python train.py --encoder_patch_size=[4, 4] --text_encoder_width=256 --text_encoder_kv_group_size=2 --shampoo_beta=0.99 --batch_size=256
Rows from block 3 of the image encoder of a small contrastive image-text model, named by matrix and row number. Rows with one number belong to one neuron. Each number is 50 + 10 x the weight over its row's rms, rounded and kept within 0 to 99. All counts start at 0.
After each neuron's rows are labels from the 100 images, of 14848, where the neuron reaches its highest value: "strongest on" is what is common among them. Only what is clearly more common there than usual is listed. The data: larger renderings of crowded toy scenes. In brackets: how many of the 100.
# fc1: MLP up (encoder.blocks.3.mlp.fc1.weight, 480x160), inputs 80-159
# fc2: MLP down (encoder.blocks.3.mlp.fc2.weight, 160x480, transposed), outputs 80-159

fc1.31:44 39 52 59 58 59 61 62 51 45 38 40 51 55 41 32 59 44 47 43 50 53 45 46 45 39 45 41 73 50 51 56 41 38 52 43 64 49 51 37 46 62 52 58 55 49 46 52 34 57 48 48 54 47 37 67 42 60 29 43 48 33 51 42 53 36 42 45 63 65 55 53 63 33 52 50 55 29 72 59
fc2.31:41 58 53 36 33 43 34 50 49 53 57 57 51 47 56 57 51 54 67 49 64 52 62 62 37 52 55 66 37 60 60 57 68 56 41 59 45 58 55 32 52 53 44 57 42 45 56 53 52 46 52 44 59 56 51 51 49 50 38 39 57 41 52 69 22 62 54 40 36 54 54 56 56 45 47 57 64 31 63 53
strongest on: barrel (40); largest object: barrel (31)

fc1.52:57 50 48 57 37 63 44 38 53 39 39 47 44 40 53 49 35 67 47 54 52 80 71 40 48 54 56 54 55 37 50 70 43 34 49 63 40 65 49 59 54 55 54 51 53 42 49 39 40 58 60 49 54 64 51 41 44 39 62 50 27 48 47 28 67 64 50 51 40 33 56 40 69 46 50 59 46 62 58 43
fc2.52:43 49 37 55 40 34 67 37 40 56 50 52 51 75 51 65 63 54 36 55 62 43 39 60 50 51 47 44 56 63 47 62 44 39 58 51 47 49 59 50 66 45 49 50 59 41 66 71 39 41 42 43 61 48 66 38 47 51 55 49 56 49 73 47 57 40 49 56 50 44 45 60 50 53 52 36 57 55 48 39
strongest on: white object (66)

fc1.451:57 41 51 65 46 46 48 53 75 51 55 60 57 50 50 41 59 46 60 66 56 51 49 62 48 46 32 35 55 49 65 39 55 44 48 40 48 41 59 52 47 46 71 58 42 61 42 58 41 46 51 51 52 24 49 52 57 62 64 51 31 46 51 44 36 54 42 62 37 45 39 43 53 41 46 57 39 60 38 55
fc2.451:59 62 45 44 52 55 54 51 53 54 41 39 53 34 59 41 64 53 53 58 46 50 59 60 59 55 37 68 60 53 46 53 32 49 47 43 54 46 40 43 34 42 48 28 45 40 68 32 40 63 49 52 49 57 50 65 59 43 35 57 58 55 46 50 46 51 39 50 47 34 45 43 51 42 40 59 60 52 45 42
strongest on: hammer (61); ice cream (29)

fc1.340:47 58 70 48 46 46 56 48 45 64 41 43 52 42 61 42 50 55 49 51 60 43 64 64 63 39 33 62 68 38 49 36 57 48 40 49 51 54 43 57 59 41 45 44 55 55 42 62 56 39 46 71 50 37 60 51 53 47 39 65 56 53 55 66 45 39 36 60 57 40 52 42 41 33 45 50 41 46 85 45
fc2.340:43 43 48 44 52 40 53 53 49 71 47 49 48 67 66 48 47 45 37 37 59 50 54 54 47 44 63 53 29 50 60 54 37 34 30 40 41 60 46 48 48 35 62 56 56 44 46 62 44 41 77 48 47 49 58 52 56 44 42 54 42 59 67 48 57 37 65 38 49 60 46 46 53 51 58 66 42 54 26 56
strongest on: purple object (68)

fc1.102:47 53 60 49 64 49 63 61 52 50 41 53 60 50 52 45 46 52 66 43 47 53 52 34 37 46 57 49 40 45 51 47 51 49 60 49 44 70 66 80 56 48 61 46 45 49 47 52 44 50 38 47 51 47 52 59 47 48 58 40 55 47 52 45 65 49 56 51 65 26 56 47 58 52 59 54 70 60 61 63
fc2.102:48 53 57 37 34 47 34 39 52 53 52 54 38 44 41 41 42 57 49 56 42 50 53 65 47 40 55 51 46 40 49 41 50 49 53 51 38 26 28 56 41 47 48 48 68 33 58 40 50 43 55 70 53 50 56 41 57 39 46 53 50 61 55 60 54 64 50 48 27 50 59 58 46 58 49 50 33 49 40 50
strongest on: blue object (59)

fc1.113:46 49 55 42 55 58 58 39 38 50 58 43 34 61 66 53 53 50 34 61 57 31 48 43 59 53 50 43 54 66 54 58 32 54 56 50 47 72 45 63 50 42 57 72 64 51 46 39 54 53 47 57 48 42 56 63 34 40 51 54 57 42 48 52 46 36 62 31 55 43 34 45 48 66 59 47 42 42 59 31
fc2.113:67 51 50 51 58 51 37 55 33 43 52 64 47 56 43 46 43 37 59 43 45 62 40 46 32 53 46 52 35 38 58 44 46 53 31 65 42 48 42 56 48 46 41 55 52 59 35 51 47 38 45 59 65 59 57 37 80 54 64 60 54 59 50 44 37 54 35 46 42 47 52 46 54 36 43 53 54 54 54 39
strongest on: purple object (60)

fc1.206:39 53 66 47 33 40 65 44 54 47 60 30 48 50 60 51 55 60 48 38 45 34 48 40 50 45 51 49 58 66 45 53 56 54 42 47 44 48 55 50 53 43 41 56 63 60 44 59 53 40 46 44 45 58 37 58 71 47 74 50 40 47 53 27 36 67 48 54 61 47 51 30 48 49 57 39 45 63 62 68
fc2.206:55 54 52 64 59 45 49 62 50 49 51 48 57 47 58 49 39 59 48 64 57 54 61 56 30 65 43 40 59 61 39 54 35 51 43 51 53 65 65 56 44 46 55 58 45 42 44 47 53 47 52 46 49 40 35 48 43 52 45 55 54 48 43 30 66 65 54 48 37 49 56 56 68 50 58 50 57 45 45 47
strongest on: hammer (35); ice cream (32)

fc1.30:61 46 46 62 58 63 57 41 53 39 71 44 58 41 59 59 52 46 48 42 53 46 52 67 51 42 41 39 46 43 57 41 31 56 58 60 52 36 63 43 61 35 58 61 47 57 63 56 62 58 62 54 47 53 33 48 58 60 62 58 44 36 41 56 48 52 55 45 49 35 32 45 51 49 56 41 66 36 49 35
fc2.30:38 51 41 47 45 60 39 33 46 47 72 66 58 55 47 39 52 41 57 55 49 68 36 43 53 58 45 67 36 51 54 61 62 73 60 56 54 40 52 49 39 37 49 34 43 58 54 39 61 53 60 55 45 37 50 58 56 38 59 64 54 61 59 57 35 49 38 66 51 61 60 53 47 35 67 57 61 69 70 36
strongest on: count: two (49)

fc1.370:56 48 53 45 56 43 38 43 51 40 59 57 53 53 53 36 35 54 35 49 33 47 39 67 50 44 48 44 32 48 43 58 72 57 59 40 41 52 53 62 62 55 51 68 40 45 41 39 58 37 60 44 41 59 57 64 41 48 63 24 39 61 51 53 41 38 42 45 54 59 42 38 38 55 65 67 38 62 61 58
fc2.370:47 38 34 45 27 44 55 41 49 45 56 32 48 48 41 45 52 42 42 46 57 39 54 30 66 67 61 53 45 45 35 66 40 69 33 62 39 60 56 51 51 62 55 40 47 57 55 56 43 50 46 60 58 55 57 41 45 45 56 61 59 60 40 57 55 64 62 45 45 48 56 54 41 34 55 40 39 47 42 51
strongest on: green object (59); candle (30)

fc1.227:51 42 52 46 36 44 46 51 37 54 50 56 51 55 52 47 47 62 48 33 39 50 47 45 33 57 41 34 61 38 51 44 44 55 41 69 44 48 35 48 53 31 35 34 53 54 39 51 56 38 46 61 42 54 49 50 75 55 66 56 58 42 50 60 39 48 52 45 62 62 67 54 32 55 63 57 38 63 48 59
fc2.227:52 71 39 50 45 39 51 59 43 57 60 48 37 46 63 58 44 48 42 33 72 50 61 54 58 63 53 50 61 62 58 61 45 43 61 19 53 50 51 44 57 50 50 41 39 53 77 54 62 49 52 51 48 53 55 59 35 54 47 50 47 43 66 50 51 50 63 42 53 50 54 56 53 50 47 43 57 37 68 45
strongest on: candle (29)

fc1.236:53 57 51 58 36 44 45 54 43 45 36 40 41 54 60 45 68 43 61 31 36 30 53 36 53 39 49 50 46 42 53 48 42 42 56 62 65 66 35 27 45 58 44 55 71 52 59 37 41 56 39 48 35 36 40 52 60 47 58 33 37 63 35 49 45 35 60 43 55 69 55 52 59 45 48 45 49 45 48 36
fc2.236:39 44 68 51 61 42 41 44 38 49 59 50 56 38 48 51 58 48 58 39 57 71 37 59 53 56 59 61 58 46 54 49 64 64 45 56 53 51 55 67 43 51 45 56 40 63 48 34 62 74 51 48 62 37 54 30 45 50 42 55 75 54 40 57 53 57 42 24 45 60 33 34 43 52 45 60 64 62 54 50
strongest on: sofa (31)

fc1.305:53 50 37 49 56 52 62 50 57 56 38 54 51 37 51 58 49 56 64 49 34 58 25 59 53 46 45 43 48 39 34 51 54 60 30 50 40 26 45 53 35 53 59 47 35 44 68 68 56 56 37 36 49 42 41 54 38 35 50 47 76 55 57 50 37 42 51 48 33 49 33 44 42 41 49 55 56 69 57 59
fc2.305:54 63 49 50 58 47 38 43 50 51 77 30 58 56 60 42 46 60 47 57 44 52 37 47 52 53 53 59 48 54 56 41 51 52 47 53 54 56 52 47 57 67 57 51 53 48 63 25 50 44 32 57 48 50 43 41 47 57 42 46 51 39 70 63 49 61 72 35 45 48 59 67 33 47 44 50 63 41 54 58
strongest on: light from behind the scene (54); ice cream (43)

fc1.80:40 60 51 53 53 48 35 52 37 45 46 46 45 50 58 49 59 54 50 58 42 42 47 47 44 63 54 52 65 70 54 66 57 61 61 47 37 26 60 48 48 62 42 42 43 52 58 51 43 55 48 46 47 31 55 41 43 60 61 23 60 53 67 55 39 60 44 58 47 54 40 56 52 39 46 37 55 69 72 67
fc2.80:50 46 50 56 69 49 44 34 46 53 44 27 61 65 38 51 54 35 56 45 50 44 41 34 53 52 61 51 38 51 39 46 47 65 37 39 55 51 45 55 36 38 48 45 59 34 50 56 42 47 29 54 56 48 34 54 50 42 37 56 40 38 30 40 76 39 51 57 52 41 50 49 40 45 47 51 52 36 37 74
strongest on: light from behind the scene (54); count: six (41)

fc1.136:48 53 57 56 56 45 59 39 56 59 44 53 39 51 55 41 42 46 47 44 40 47 58 21 49 56 56 51 60 44 52 73 40 45 44 48 44 54 33 43 49 58 62 32 59 65 40 66 48 39 53 48 59 43 65 29 76 57 53 40 61 50 51 56 45 52 61 24 49 52 48 42 46 51 44 42 50 47 51 44
fc2.136:67 54 54 52 54 40 50 42 70 46 45 78 42 62 41 52 73 57 39 55 38 33 40 65 47 49 57 45 66 52 58 37 67 45 69 49 45 60 55 72 47 31 40 56 45 56 47 53 67 52 54 57 54 58 48 64 66 44 64 51 63 41 37 61 55 35 43 63 66 37 44 52 43 61 41 28 58 64 70 56
strongest on: candle (33)

fc1.350:56 52 50 40 48 51 25 32 58 34 41 63 35 56 63 52 51 47 62 64 46 34 45 69 49 36 68 47 52 63 41 42 46 55 53 39 54 64 54 56 34 55 56 39 53 46 50 63 65 42 53 36 68 43 46 58 51 45 54 42 51 53 49 49 38 54 56 22 37 55 64 54 42 54 52 62 42 44 57 42
fc2.350:66 48 43 59 40 46 34 63 63 63 41 76 49 30 57 51 48 35 56 45 62 70 62 46 57 58 53 56 56 50 46 61 50 38 44 42 63 72 36 45 51 45 45 61 52 46 54 51 40 51 66 38 32 53 61 51 47 39 35 38 58 29 37 42 35 58 39 57 57 46 40 49 53 65 30 35 74 45 46 49
strongest on: candle (40)

fc1.417:57 51 48 37 42 50 52 45 44 59 30 45 34 23 44 50 58 51 44 42 45 34 37 67 68 53 60 29 54 58 56 56 49 43 58 46 39 48 48 35 52 43 50 50 59 50 43 51 56 46 60 44 49 50 42 51 46 47 27 60 50 49 63 42 32 70 40 61 54 56 41 50 34 32 38 43 41 43 53 46
fc2.417:44 31 43 60 51 38 45 59 68 57 53 48 64 44 39 53 50 54 31 49 55 47 35 54 49 61 34 51 51 38 49 43 68 34 36 63 46 33 39 70 52 34 56 40 50 50 58 52 41 50 49 45 54 37 55 56 51 58 73 43 49 59 44 51 38 46 61 48 47 43 45 30 70 43 54 58 59 46 69 43
strongest on: hammer (44)

fc1.353:49 44 59 59 54 41 45 53 46 36 56 60 38 50 56 46 50 38 46 55 42 42 57 45 57 64 56 50 55 46 57 53 43 27 61 47 46 57 84 43 56 20 57 51 66 42 61 35 49 47 61 45 47 46 49 29 43 64 63 43 60 50 60 44 54 50 65 56 58 44 48 47 36 42 58 58 46 37 55 30
fc2.353:52 42 48 65 42 54 61 60 52 39 41 48 53 29 43 44 63 53 53 64 54 53 58 37 50 40 41 50 52 58 33 39 50 72 63 49 36 47 55 35 68 56 49 49 39 54 52 48 49 30 44 45 44 42 42 58 62 58 43 60 54 46 56 50 66 38 52 45 53 34 44 58 46 56 57 34 48 56 54 71
strongest on: white object (60); its colour: white (29)

fc1.447:57 46 45 55 59 49 41 50 49 50 61 49 35 36 72 51 51 63 52 48 41 43 38 46 53 47 54 52 60 37 55 62 57 37 57 52 60 66 68 38 49 63 58 56 41 25 66 43 61 66 46 64 54 55 44 47 52 40 48 37 58 51 40 61 32 45 36 65 45 52 55 35 54 63 50 41 57 59 40 52
fc2.447:60 49 51 40 33 22 72 57 54 55 55 55 44 60 55 57 38 47 39 42 47 47 67 69 24 64 42 34 46 43 45 50 43 61 42 32 57 55 45 60 68 54 44 34 55 65 53 48 59 44 66 50 38 52 57 58 38 55 49 60 48 45 46 66 67 48 36 54 46 49 51 46 49 35 41 51 54 48 58 55
strongest on: green object (57); flower (31)

fc1.288:40 59 48 44 50 40 62 40 59 60 60 30 58 62 59 57 62 56 46 68 48 51 63 49 57 50 30 47 40 40 49 40 52 53 63 66 47 57 61 55 46 53 50 55 77 53 64 41 28 34 36 26 42 35 23 28 48 67 57 60 54 53 50 53 61 52 50 52 40 62 62 46 43 54 48 53 71 54 67 42
fc2.288:55 46 62 45 43 58 25 59 58 39 44 50 64 32 59 53 61 39 57 60 58 52 50 48 47 54 64 55 51 63 32 38 53 33 32 53 51 60 36 46 40 62 47 62 45 59 54 51 68 44 56 42 57 49 74 50 40 42 32 47 55 42 53 64 48 33 42 47 65 41 64 52 60 60 48 25 39 65 54 57
strongest on: candle (35)

fc1.461:65 51 56 52 63 68 48 35 42 62 47 44 40 59 49 51 50 31 38 54 45 54 51 72 35 56 49 46 53 53 44 40 55 51 46 50 62 46 55 70 42 49 41 68 69 60 54 58 51 29 42 51 54 35 45 64 48 47 50 29 45 27 51 55 48 68 43 50 50 56 42 39 45 54 46 50 61 46 56 41
fc2.461:65 47 47 52 40 49 54 48 43 59 55 47 55 57 56 61 51 61 52 60 55 53 44 56 70 63 27 55 62 56 44 48 26 43 48 66 54 53 53 45 49 59 50 40 34 48 46 52 53 59 58 52 32 43 44 62 58 56 46 73 52 55 35 40 40 52 30 55 43 53 47 50 59 42 72 60 57 51 47 41
strongest on: hammer (76)

fc1.232:38 60 43 54 58 56 46 44 56 50 35 43 50 48 55 47 49 70 56 54 40 51 57 51 63 56 45 43 60 63 71 40 59 55 45 43 41 59 59 71 42 51 54 69 47 53 50 53 70 61 66 37 53 47 30 48 57 51 38 63 40 43 69 48 36 55 30 44 51 61 48 52 47 59 45 51 51 50 50 22
fc2.232:58 47 52 48 44 38 57 43 37 45 47 37 49 60 43 52 56 32 42 59 47 45 36 45 50 45 44 49 49 44 59 63 37 62 40 41 58 59 47 46 52 59 37 34 36 56 42 46 28 57 62 64 34 72 42 47 55 31 49 56 46 65 41 47 50 50 52 59 54 58 60 41 60 47 53 50 30 59 56 45
strongest on: ladder (40); boat (36); hammer (32)

fc1.257:45 64 52 53 46 56 42 49 50 47 43 42 49 30 64 54 49 46 63 40 42 54 49 44 58 49 45 51 52 52 20 61 44 51 46 37 60 61 53 40 44 38 55 52 60 54 63 46 60 65 52 42 45 42 59 41 54 32 53 42 65 46 43 47 69 42 52 56 27 64 58 43 36 51 42 66 54 40 77 66
fc2.257:47 42 41 53 52 31 46 49 57 48 63 37 44 52 58 54 44 74 43 44 66 49 52 71 51 43 32 29 48 62 63 54 44 52 37 57 70 41 49 49 56 34 37 35 64 37 41 51 51 52 39 32 54 45 43 43 39 55 49 54 43 58 47 60 50 68 51 52 75 39 44 59 56 45 55 50 54 39 38 41
strongest on: hammer (30)

fc1.381:32 55 45 58 58 48 39 45 47 46 57 55 31 47 48 35 65 50 53 43 45 49 71 62 39 67 47 50 79 63 41 53 40 46 40 59 39 49 45 61 61 48 48 53 44 51 48 34 48 63 55 39 53 37 58 45 41 59 50 43 61 45 37 38 51 50 46 61 57 38 48 47 53 54 52 38 40 61 52 39
fc2.381:57 44 62 43 58 41 59 35 37 37 47 40 62 64 47 29 33 46 51 58 42 53 45 41 46 53 62 35 39 54 55 61 56 57 54 47 52 61 58 48 32 43 44 46 41 56 41 57 39 44 31 55 54 55 43 57 55 47 43 37 55 52 62 49 50 65 31 34 51 52 62 37 48 30 58 62 51 47 45 59
strongest on: light from behind the scene (54)

fc1.277:53 58 48 54 40 42 44 35 45 66 55 40 53 48 38 50 59 61 36 34 48 45 43 52 51 43 40 31 39 49 67 61 44 53 42 36 58 39 22 52 49 34 60 41 56 56 57 49 58 38 56 49 40 43 48 55 43 67 50 56 51 57 31 56 41 45 43 54 31 57 36 46 42 45 55 62 53 52 57 65
fc2.277:68 58 28 62 42 55 46 42 50 49 51 63 62 37 53 39 47 36 36 49 44 50 50 55 43 53 31 35 46 39 46 51 47 28 56 57 45 55 57 62 55 55 48 60 44 54 55 49 50 59 55 63 70 52 44 62 33 45 46 47 43 56 52 43 44 53 39 38 45 42 54 46 56 67 50 47 44 42 36 42
strongest on: hammer (55); bottle (31)

fc1.422:41 61 47 43 49 58 33 48 47 40 26 49 58 40 49 66 54 45 45 75 53 39 39 47 52 42 53 66 54 62 48 41 55 44 54 55 52 50 48 42 40 48 50 56 53 35 49 35 49 44 62 71 48 49 52 53 44 53 43 67 47 43 67 59 47 29 34 56 71 55 68 55 48 51 34 20 56 53 35 61
fc2.422:39 52 43 55 43 61 61 55 60 54 66 44 61 59 48 62 68 64 48 49 61 46 51 54 49 50 45 57 48 49 48 41 47 62 47 67 59 33 66 38 53 54 50 60 48 33 54 39 42 71 51 32 44 62 48 39 37 46 40 63 37 56 65 55 43 43 43 60 44 46 43 48 47 37 61 54 42 50 61 53
strongest on: ladder (64)

fc1.16:40 53 40 49 55 69 39 39 42 62 83 46 56 45 46 42 43 39 52 52 54 54 57 43 54 55 72 53 56 33 55 65 26 38 44 66 49 42 69 47 31 35 61 49 58 36 40 45 50 67 34 59 46 52 53 67 41 63 54 43 44 48 64 49 67 56 43 46 67 52 55 59 53 48 47 64 55 46 29 53
fc2.16:46 57 63 35 53 58 41 62 41 41 42 79 45 63 53 50 45 59 36 65 36 56 50 60 52 51 40 43 45 31 50 58 59 49 60 48 45 51 31 63 67 55 42 57 47 61 48 50 43 48 66 54 56 33 61 47 31 41 63 42 63 52 62 42 22 55 61 57 54 39 39 56 39 57 63 47 37 43 56 58
strongest on: blue object (77)

fc1.351:76 45 52 53 58 64 71 63 45 58 43 63 41 35 49 37 41 36 47 58 54 45 44 57 45 61 52 47 70 35 39 50 45 51 47 57 53 49 71 55 56 39 49 61 61 40 41 60 64 58 60 60 55 45 53 56 42 50 47 36 46 38 52 42 47 53 50 49 30 66 31 44 42 43 42 52 47 46 21 49
fc2.351:59 43 36 38 53 37 42 46 50 59 58 30 43 63 47 54 39 71 61 45 53 61 46 47 51 62 35 70 45 55 48 33 47 69 64 42 51 83 39 61 54 60 37 45 37 55 46 41 48 65 50 66 40 52 50 58 46 58 55 47 50 60 36 62 36 49 45 65 62 53 59 58 50 54 67 45 45 52 50 54
strongest on: candle (30)

fc1.260:45 42 50 55 49 42 58 56 43 53 66 33 23 44 20 48 38 48 42 41 48 53 54 64 48 51 55 51 66 43 50 54 50 39 41 43 50 50 38 45 67 48 49 45 49 47 49 51 48 50 51 58 54 44 60 37 67 45 64 37 45 37 54 43 48 49 52 53 65 57 46 46 59 60 64 64 33 41 46 64
fc2.260:54 46 53 44 57 66 51 52 40 49 42 49 51 45 47 37 55 41 61 60 40 38 62 56 53 54 48 40 46 89 48 52 47 65 56 48 40 42 45 44 51 64 68 31 43 35 54 54 61 33 42 72 50 46 57 69 52 45 28 51 52 53 44 47 68 41 46 36 54 59 44 50 31 53 48 59 72 60 59 59
strongest on: blue object (75); its colour: teal (30)

fc1.168:45 60 49 45 60 54 59 62 67 60 66 76 43 34 40 64 37 50 31 45 45 54 64 68 44 47 34 62 60 38 58 61 51 29 65 47 42 50 57 57 45 48 61 61 47 43 47 30 72 39 63 65 44 63 50 51 50 41 56 39 60 46 27 48 55 64 44 42 46 42 44 34 66 60 35 43 45 49 52 41
fc2.168:48 45 53 45 48 43 55 44 35 58 54 44 24 55 71 45 54 59 69 37 57 53 50 38 60 41 61 61 56 60 39 49 64 55 59 44 67 54 53 35 47 57 36 49 47 59 50 48 34 49 48 35 35 48 39 37 57 47 47 61 51 57 47 59 58 42 54 56 49 68 44 56 56 38 39 49 43 53 69 70
strongest on: barrel (35)

fc1.314:56 65 49 30 45 39 51 56 58 59 75 51 54 39 53 55 63 52 62 37 47 50 62 47 56 35 32 53 44 46 48 53 43 47 70 53 42 61 40 52 57 40 42 49 40 53 55 42 60 42 45 44 42 42 56 60 48 58 75 45 60 60 48 43 69 47 51 60 45 42 49 47 49 54 52 62 37 63 60 72
fc2.314:75 45 58 47 51 54 48 49 58 50 59 50 58 54 52 59 60 42 46 41 54 42 55 77 58 55 41 36 45 43 58 45 52 30 40 45 81 59 48 53 53 43 47 47 60 57 35 51 55 61 53 59 66 44 51 65 41 31 42 41 33 57 49 53 60 54 39 50 58 49 40 53 43 64 45 45 53 36 31 63
strongest on: hammer (46)

fc1.420:36 68 46 41 36 33 49 35 65 59 37 33 52 44 55 60 56 54 60 53 63 66 67 67 61 46 62 55 59 40 56 70 36 49 57 56 47 47 48 53 45 48 38 58 37 40 51 51 63 43 37 48 53 59 67 55 40 49 64 69 34 49 47 68 43 24 49 66 45 41 73 59 59 40 48 62 42 58 60 44
fc2.420:36 50 49 54 50 65 43 43 41 57 62 61 50 59 47 43 44 45 57 69 35 29 39 59 36 63 25 55 48 43 51 60 45 65 53 59 50 38 61 62 62 53 47 47 49 47 55 52 60 42 43 61 59 62 56 57 50 57 55 40 45 55 49 52 54 64 38 56 47 80 31 60 55 44 62 44 43 48 66 31
strongest on: white object (67); pine (30)

fc1.22:42 59 41 50 36 38 46 56 47 50 63 42 53 52 56 33 46 33 39 51 58 60 44 48 48 47 55 40 58 56 64 46 32 45 45 61 45 47 57 62 67 56 71 53 59 43 51 47 67 28 41 41 37 57 55 51 42 47 44 47 62 44 68 55 46 56 47 22 49 41 55 34 51 60 40 60 64 54 46 69
fc2.22:48 47 48 54 51 49 63 53 38 59 40 53 82 57 45 47 61 68 54 48 45 51 46 49 32 51 54 31 67 36 44 60 34 39 53 51 53 56 20 31 47 40 64 49 56 31 52 57 47 52 60 54 56 33 32 69 46 44 52 50 56 60 39 38 47 40 52 42 70 52 47 61 38 55 61 63 44 57 68 37
strongest on: light from behind the scene (52); ice cream (31)

fc1.165:50 42 43 48 49 47 34 43 54 47 62 51 40 33 46 44 51 39 69 45 57 41 42 55 52 37 41 47 45 47 42 32 61 43 30 56 30 62 52 60 26 36 50 42 58 36 34 51 54 54 62 47 39 44 52 35 50 56 68 47 53 53 57 34 59 44 55 58 59 46 55 41 24 42 58 38 57 53 58 52
fc2.165:50 42 48 73 47 55 46 44 45 54 47 44 55 56 54 71 39 65 29 40 38 64 56 40 55 50 61 43 64 45 42 48 45 50 46 42 47 40 60 48 61 43 41 59 55 61 52 52 51 65 45 35 36 46 59 56 57 53 47 47 47 25 58 52 61 48 64 55 40 64 39 57 65 49 33 37 46 64 50 61
strongest on: ladder (37); robot (29)

fc1.18:46 45 56 47 56 68 56 65 55 35 38 36 41 45 62 55 51 63 57 43 46 55 54 66 37 52 34 40 63 55 38 61 60 39 60 55 40 42 65 37 34 37 50 41 37 26 47 53 50 63 34 48 63 60 52 30 44 52 80 52 51 44 59 47 56 36 46 46 49 47 43 46 70 38 45 71 54 55 58 53
fc2.18:55 38 26 39 55 42 51 63 52 47 65 63 45 57 50 44 43 43 49 51 33 59 58 55 56 48 58 68 54 42 60 32 47 44 42 44 49 60 36 46 65 44 41 61 38 51 50 52 42 47 49 41 49 41 61 56 52 45 39 54 47 50 43 51 34 73 51 50 53 48 66 60 57 53 49 32 54 60 59 36
strongest on: barrel (39); mug (30); its colour: blue (30); largest object: barrel (26)

fc1.365:29 33 44 64 39 52 52 46 54 46 65 29 60 43 49 47 57 49 40 38 54 45 38 38 40 72 52 59 30 39 66 62 48 41 49 45 51 60 65 40 62 51 58 45 63 58 52 50 61 39 57 47 40 41 48 48 30 56 50 52 41 67 58 35 58 62 60 80 46 54 54 50 54 58 44 60 53 40 53 61
fc2.365:56 54 61 49 56 60 60 78 49 60 55 71 25 49 39 44 42 40 49 52 47 70 63 43 38 44 46 47 43 57 47 33 62 44 49 48 49 37 41 56 46 51 43 54 38 36 48 58 55 52 49 66 58 63 57 52 52 26 54 71 43 57 61 52 31 44 51 40 76 50 51 67 56 56 43 46 36 59 52 33
strongest on: blue object (65)

fc1.179:44 50 53 60 45 51 46 35 53 45 45 58 54 57 47 43 59 47 37 68 72 37 53 60 36 60 64 44 68 36 37 44 43 51 34 63 41 61 43 57 47 55 47 61 75 50 44 59 34 48 55 72 54 32 65 59 54 43 39 60 44 54 57 53 30 44 51 24 50 48 45 70 56 51 66 53 53 50 48 54
fc2.179:51 41 50 37 48 34 56 58 55 55 66 67 44 55 38 55 62 50 38 54 64 50 71 68 57 41 45 43 31 50 38 50 44 54 38 57 59 57 33 44 57 38 49 49 44 58 46 66 67 37 60 51 40 59 44 70 35 44 45 57 43 50 74 71 42 37 45 55 42 67 43 68 49 72 56 63 59 46 26 55
strongest on: ladder (56); rocket (33)

fc1.161:47 53 37 36 45 39 58 40 44 58 64 58 53 32 46 55 51 46 50 60 47 34 62 43 49 56 63 56 52 64 62 58 38 60 33 56 52 58 53 55 46 58 64 52 50 54 44 56 34 52 45 72 59 71 49 48 31 71 61 44 38 60 43 70 54 38 60 41 58 57 57 56 35 57 44 65 45 52 23 38
fc2.161:71 56 37 79 41 48 41 65 55 33 58 60 47 55 35 56 60 53 35 46 46 64 41 50 39 50 37 43 57 42 45 45 69 62 64 46 43 55 42 61 52 41 47 44 37 49 47 60 53 39 46 46 49 49 56 56 53 38 44 68 62 35 51 54 61 54 42 52 40 47 42 60 53 62 75 60 44 42 52 32
strongest on: candle (29)

fc1.120:59 49 52 54 64 62 51 46 50 36 44 51 31 58 58 43 59 60 43 60 33 35 35 32 63 64 37 59 59 33 58 40 49 40 52 40 33 57 39 50 48 44 61 61 48 48 65 42 58 53 51 55 61 44 35 55 55 63 56 57 27 64 61 46 42 58 41 47 49 50 41 49 48 58 48 36 60 54 53 61
fc2.120:44 45 58 31 41 45 46 47 43 55 46 42 46 48 60 65 43 44 53 48 71 54 53 63 53 66 66 47 47 62 52 41 38 69 64 64 75 28 67 69 49 51 52 55 37 59 52 48 57 50 60 55 25 39 59 63 48 59 57 57 49 53 54 49 44 57 55 44 47 45 52 54 66 56 50 56 51 54 46 46
strongest on: ladder (54)